Weights of a small encoder-decoder image transcriber: 32-pixel images.
Rows from block 3 of the text decoder, named by matrix and row number. Rows with one number belong to one neuron. Each number is 128 + 32 x the weight over its row's rms, rounded and kept within 0 to 255. All counts start at 0. After the name is the row's rms in percent of the matrix's.
# fc1: MLP up (decoder.blocks.3.mlp.fc1.weight, 768x192), inputs 0-191
# fc2: MLP down (decoder.blocks.3.mlp.fc2.weight, 192x768, transposed), outputs 0-191
fc1.316 095 [121  92 151 101  92 126 133  74  53 124 126 121 113 169 121 149  95 231 146 113 126  96 138 131  57 117 131 174 120  66 141 151 102 158 109 134 118 126 169 124 124  90 165 129 147  87 140  87 108 114 212 100 134 125  79  69 158 129 105 116 112 183 124 100 132 127 135 132 111 172  91 186 104 118 172 143 180  72 100 137 103  79 161 101 142 160 132 145 110  68 113 161 131 124 134 114 147 196  96 143 143 180  45 129 136 159 154 129 123 148 159 126  89 160 130 102 110 122 163  97 147  88 117 199 211 118 109  82 102  79 133 170 153 125 141 127  72 146 143 148 126 116 154  71  94  76 182 152 157 163 124 124 160 140 167  66  74  95 133 165 100  90 142  75 112 130 151 161 117 133 171 123 151 145  96 133 123 111 142 142 122  83 140  91 118 130 133 115 107 176 176 104]
fc2.316 090 [113 137 158 157 207 116 131 132 166 137  59 179 136 112 102 154 128 210 126  79 149 165 142 146 174  88 150 119 169 120 154 135 145  97  56  65 117 131 157  95 164 101 119 123 127 169 111 121 112 117 125 120 196 105 109  94 129 127 154 182 136 124 113 105 110 107 103 175 140 191 145 132  76 143 127 169 124 127 124  78 133 112 145 131  66  64 141 138  94 144 146 108  93 124  85 121 104 131 118 177 170 137 157 195 139 132 130  88  89  90 112 142 147 103  78 135 125 139  47 162 107 114  96 208 130 160 151 124  72 162 158 123  66 152 165 124 106 147 117 134 157 183 177 141 178 168 158 129 140 153 141 131  34 152 195 110 166 136 110 150 162 119 126 100 151 145 115 127  74 151 114 175 110 102 117 116 198  80 146 155  72 111 115 156 105 120 113 155 126 142 118 128]
fc1.317 076 [107 140 104 104 102  86 118 100 123  84 179 162  76  94 125 144 172 160  78 162  81 117 137 102 145 119 149 128 165 154 228 109 145 148 106 109  73  97 116 150 146 152 141 143 150 102 152 153 151 144 126 133 111 114 131 173  84 112 123 114 142 123  60 149  65 145 224 104 159  92 178 140 137 114 113 100 118  89 135 140 107 140 144 152 124 100 125 139 101  78  96 135 141 137  54 137 158  96 132 134 152 123 155 200 146 148 114 114 189  96 117  98 126 136  96 152 165 147 148 117  92 130 172 136 136 191 141 122  95  88 131 138 120  80  68 152  93  69 114 193 175 114 113  74 160 251 102 154  91  78 128  75 127 148 184 122 101 102 103 128 153 169 132 143  80  80 121 178 142 172 101 140  95 174 126 145 122 163 117 156 134 142 174 111 143 128 130  90 136 117 117 123]
fc2.317 074 [109 128  68 127 142 139  84 116  71 101  92  91 164 157 103 172 128 113 155 149 142 148 132 160 137 127 165 124  61 131 120 113 148 151 171 124 174 149 161  73  54 182 120 108  89  85 132 116  95  88 218 121 144 124  99 129 114 135 159 147  92 179 133  89 118 183 101 127 136  84 119 103 209 111  88 129  96 162  98 162 156  69 103  87 108 114 184 113  69 191 130  97 103 107 219 109 148 100 166 133 122 105  82 187 129 123 138 191 104 161 120 171 142 174 127 112 131 136  99 156 153 139 127 121 144  76 173 143 161 154 112 119 125 158 130  55 172 114  38 161 116 149  91 109 174 150 135 111 136 173 124 106  93 145 111 112  93 129 159 148 130 124 130  84 161 102 124 115  80 181 103 135 110 132  90 144 153 126 149 144 152  88 173 117 152 174 127 120 133 107 162 110]
fc1.318 076 [154  93  76 151 111 125 154  90 113 109 126 186 144 133 118 138  66 166 161 238 209 115 130 153 134 141  64 148 119 165 132 137 111 144  39 154  60 157  41  86 119  98 114 166 139 116 178  92  90 161 166 164  97 136 144 121 119 160 141 128 128  86  36 144 141 175 124  74 164 115 121  83 121 143 117 139 158  74 162 143 124  89 147 148 137 131 143 175  99 158 142  95 140 168 157 166  94 110 130 100 106 157 101 123 114 150 175 133  72 164  83 128 139 151 122  96 145  97  66 119 100 104 123 100 149 123 177 117 105 145 113 159 143 114 167 159 154  99 137 178 159 153 116 135  91 147 143 144  81 154 133 141 112 152 158 143 132 148 109 108 122 152 142 151 109  95 121 107 111 171 107 130 127 202  84  87 119  77 108 108  98 178 122 101 106 156 205 106 120 123  87 138]
fc2.318 080 [ 96 157 101 120 187 105 145 194  76 151 112 132 142  91 153  78  95  85 119  99  44 145 166 172  64 111 156  83 180 111 115 151  99 147  83 142 100 132 134   0 149 146  97 122 188 126 122 200 109 162 165 104 144 128 101 136 104 123 141 126 115 136  98  65 124  97 125 130  95 172  85 123 131 100 196 112 145 134 206 109 129 178 145 126 124 168 124 157 162 121 162 141 118 141 143 106 144 152  95 146 212 104 137 150 139 137 134 170 121  73 168 142 188 140  95 121 114 124  91  97 150 157 155 164  93 157 141 107 134 137 113 131 116 181  79 127 129  67 135 146  84 144 175 128 125  83 138 147 171 107 156 132  87 177 125  39 117 159 143 137 168 129 128  95 123 161 167 172 122 115  99 103 133 142 124 130 142  90 135 108 140 144 109 147 169  94 152 165 130 101 123 104]
fc1.319 094 [135 102 150 104 183 194 106 169 117 104  94 161 143 119 139  79 221 136  62 115 156 139 193 143  65 160 121  70 117 169 143 123 173 121 124 146 140 103 132 173 188 129 135  99 104 153 119 115 156 142 141 121 114 196 156  96  76 114 140 140 104  70  96 116 143 108 131 152 134 142 128  99 178 178 121 113  51 208 202 106 143 130 138  73 124 125 119  85 166 124  56  72  81  44 122 129 117 144 147  96 118 103 170 116 184 114 131 148 152 150 121 186 181 142 122  58 153 174 100 139 155 116 198 139 148 124 129  45 134 147  93 143  94 101 128 125 142 146  96 126 110 161 125 111 156 170 119 176 153 166  99 164 161 164 111 136 144 139 114 122 153  83 129 111 123 100  89 122 142 175 124  96 146 139 149 108 134 110 158 143  89 116 124 156 133 137  96 134 146 120 119 137]
fc2.319 113 [138 101 101  65  50 121  49 148 184 142  86 137 133 124 148 193  94 125 114 118 105 116 146  97 166 138  87 114 208 169 130 111 147 159 165 139 162 172  23 100  94 109 148 135 155 147  92 163 132 133 136 153 144 124 102 154 118 122 122  97 180 149 155 110 116 158 139 112 156  76 103 147  86 117 190 122 122  58  74 117 109 199  83 137 163 165 107  81 120 128 156 145 145 155 123 158  88  60 129 151 183 125  84 129 153 175 122 107 119  61 159 104 146  90 133 176 126  79 164 178  85 143 145  99 159 112 128 155  94 137 162 113 174  88  84 164 136 107  89 162 110 145 101 110 131 106  79  85 146 111 138 144 110 199 115 156 112 109 127 175 150 136 127 123 168 167  99  87 105  81 123 143 141  99 104 144 162  96 147 140 163 111 133 176 145 120 129 130 139 122 146  82]
fc1.320 071 [155 108 115 107 122 115  76 143 114 194  86 155 127 103 152 128 117 100 110  86 202  99  85 118 126 128 148 148  61 126 146 169 145 131 151 140 148 178  79 102 112 160 117 164 185 112 131 127 155  90 125 107 130 139  98 111 151 112 148  63 137 181 143 142 120 105 118 161 142  89 113 163 156 136 138  50 194 110  98 106 118 119 144 109 128 130 126 155 170 186  88 154 132 126 118 116  85  94 152 122 143 145 162  78 157  96 112  66 120 163  92 179 102  98 161 145 102 196 124 156 153 141 187 136 147 162  96 174 105 107 171 179 114  87 173 177 129 167 131 140 152 176 135 165 129 133  67 130 119 153 162 110 180 131  72 101 143 160  86 120 117  90 107 101 167 160  98  86 118 156 128 101 139 131 130 205 138 158 106  99 124 122  91  97 126  85 201  96 196  55 111 184]
fc2.320 082 [133 142 129 118  93 161 112 151 111 130 152 159  97 102 132 135  90 100  90 122 115 102  89 228  84 155 131 102 183 128 102 143 175 186 129 125 161  98 126  60 127 109 116 115 123 151  63 164 150 115  68 143 156  67 153 126  79 138 136  85 115 166  82 153 159 164 170 114  94 109 139 175 122 109 177 121  99 136 142 141 163 153 106  34 167 104 136  76 127  98 141 118 150 175 177 128  60 109 132 125  88 149 106 112  69 109 142 150  92 140 116 119 143 156 129  98 145 130  94 111  82 133 153  62 139  94  95  63 149 117  81 102  87 173  89 164 100  88 146 141 116  75  75 155 101 121 151 144 131 111  84 131 106 116 112 119 157 150 168 129 192  97 134  63 167 196 125 167 133 146  84 137 111 160 114 154  63 154 136 105 145 132 109 120 132 158 160 159  89 105 118  68]
fc1.321 103 [104  52 172 135 157 114  93 136 122  88  98 132  78 158 121 122 155  94 152 135 138  94 156 112  91 126  82 198 115 109  87 199 128 151  62 148 101  95 148 158 152  74 151 202 103 118 169 125  99 113 135 143 134 141 137  93 105  81 110 125 114 160 137 136 133 164 133 142 111 134  73  88 190 120 114 119 124  99 105 157 118 162 144 135  81 108 140 134 179 138  65 148 163 112  79 159 112  75  47 145 126 108  97 110 140 102 127 114  79  76 150 156 127 105 141 201 174 119 126 118 154 169 183 114  93 107 169 125 101 156 180 124  95 157  93 142 136 131  89 125 138 111 173 161 140 111 141 152 127 160  67 135 121 109 113 155 133 146 119 122 134 101 135 212 146 133 126 142 109  57 134 132 148  95  88 161  63  66 136 178  31 177 131 119 141 166  85 143 135 149 156 110]
fc2.321 090 [111 142 118  92  75 111 101  99 179 160 102 120 127 131 144  39 136  49 128 141 168 131 147 178  87 101 152 128 108 140 110 118 158 151 179  78 121 137 103  54 122 161 120 131 127 141 128 132  96 132 157 132 183  73 142 130 172  73 149 134 172 153 112 165 117 121 102 151 135  71 131 110 121 105 169 131 145  62 100  98 150 134 112  90 121 144 110 128 121  39 135 168 133 110 206  98 132 189 143 114 110 117  34 100 150  74 123  87  99 115 176 162 113 110 137 119  73 193  91 118 144  79 155 128 119  74 197  87 136 156 135 129 127  74 152 208 100 151 164  97 140 149  95 115 122 145 103 103 106 179 164 136 140 114 145 153 144 141 137 146 138 133 161  94 118  83 140 131 147 124 147 118 109 119 101 112 115  61 114  86  87 182 133 116 108  64  89 128 155 147 118 156]
fc1.322 094 [180 130  92 155 151 157 164 119 135 111 194  71 104 156 154  85 120  99 149 169 167 114 105 131  63  76  77 119 111 143  81 207  94  70  94 149 137 126 108 148 110  51 113 203 119 125 134 139 115 114 139  97 103 116 140 136 131 120 127 157 191 182 136 118 155 117 119 133 176 144 172 105  81 118  42 127 119 127 108 122  59  71 201 162 142 131 145 104 138 168  94 132 132 157 118 111 167  84 132 108 128  72 121 106 147 166 164 114  95 112  94 114 133 154 159 159 167  86  74 107 164 191 155 169 206 121  99 120 147 124 124 133 156  71 110 149 118 142 163 113 141  84 105 100 138 152  90 165 161 167 143 103 161 125 139 127 114 115 136 135 113  85 122 145 139 164 184 155 147  75 109  90 145 104 134 101  88 118 148  93  85  98 139 129 135 154 144 165  96 191  99 180]
fc2.322 098 [125  88 107 122 145 204 103 157  93 174 140  77 126 130 111 104 107 104 142 163 159 118 186 102 199 123 139 141 175 126 108 130  95 110 121 141 104  99 172 144 107 169 111 100 118  79 121  77 133 140 126 157  81 134 141 171 148 103  59 135 159 134 126 169  70 124 115 135 132 125 123 163  49  82 135 107  63  71 183 147 131 147 116 148 148 119  78 112 102 219 145 113 108  98 140 117 138 195  79 126  97 153 185 190 140 109 111 123 131 157 142 161 136 163 119 158 116 121 196 116  87 115  84 116  94 117 121 154 207 121  87 185 109 131 110 164 137 102 130 175 157  88 110 153 128 121 155 112 109 102 141 108 104 118 115 155 146 118  42  73 142 123 146 125  95 106 105  77 162 123 155 146  87 155 107 100 190 124 107 161 193  61  86 132  99 115 158 103 147 109 110 118]
fc1.323 076 [ 80 134 111 137 115 149  82 144 179 183 157 109 102  83 149 127 115 121 140 122 147  85 113 118 191  78 100  96 134  89  87 173 147 162 154 120 115 117 169 152 117  66 179 120 197 150 156 133 125  81 180 110 142 122 103 122  79 185  82  57  81 119 124 125 134 116 130  80 172 179 102 138 157 113 144  98 120 135 100  95 181 122 160 117 137  98  95 126  50 168  93 113 137 202 142 149 144 132  63 105  94 125 108 106 158  96 122 176  92 126 136 121 140 115  97 143 137 180 128 106 166 136 134  85 153 150 139 160 166 139  97 135 154 136  99 143  56 160 133 153 165 155 102 174 100 164 138 145 109 169 119  88 138 148 116 145 128 177 116 117 158  92 124  91  97 206 143 138 100 141 105 120 136  94 166 151 159 130 106 188 135  95 110 141  70  38 152 115 156 183  66  96]
fc2.323 077 [108 137  91 163 141 171 148 130  98 162 104 114 161  58 131 139 139 118 169 108 156 162 184 102 121 113 106 139 140 125 146 134 115 107  86  37 109 169  99  69 150 137 105 132 104 178 114  94 104 112 132 162 141 123 191 105 139 144 184  57 163  83 129 157 133 185 159 136 132 169  61 181 110 145  94  69 141 178 164 107 145 158 101  65 153 176 105  93 159 135 124 106 155 151  86 142 152 160 109  84 157 162 115 137 120 115 116 100 149 121 178  99  95 101 148  77  95 180  80 128 166 197 115  89 139 101 131 106 103 175  94 182 124 145 142 158 103  87 117 179  82 109 139 122 109 131  92 100 151 135 101 149 133  62 109 190 111  80 127 121 166  82 133 174 134 105  69  96  96 137 149 117  74 106 125 151 162 172  92 142 139 103 119  74 124 145 137  76 110 105  99 114]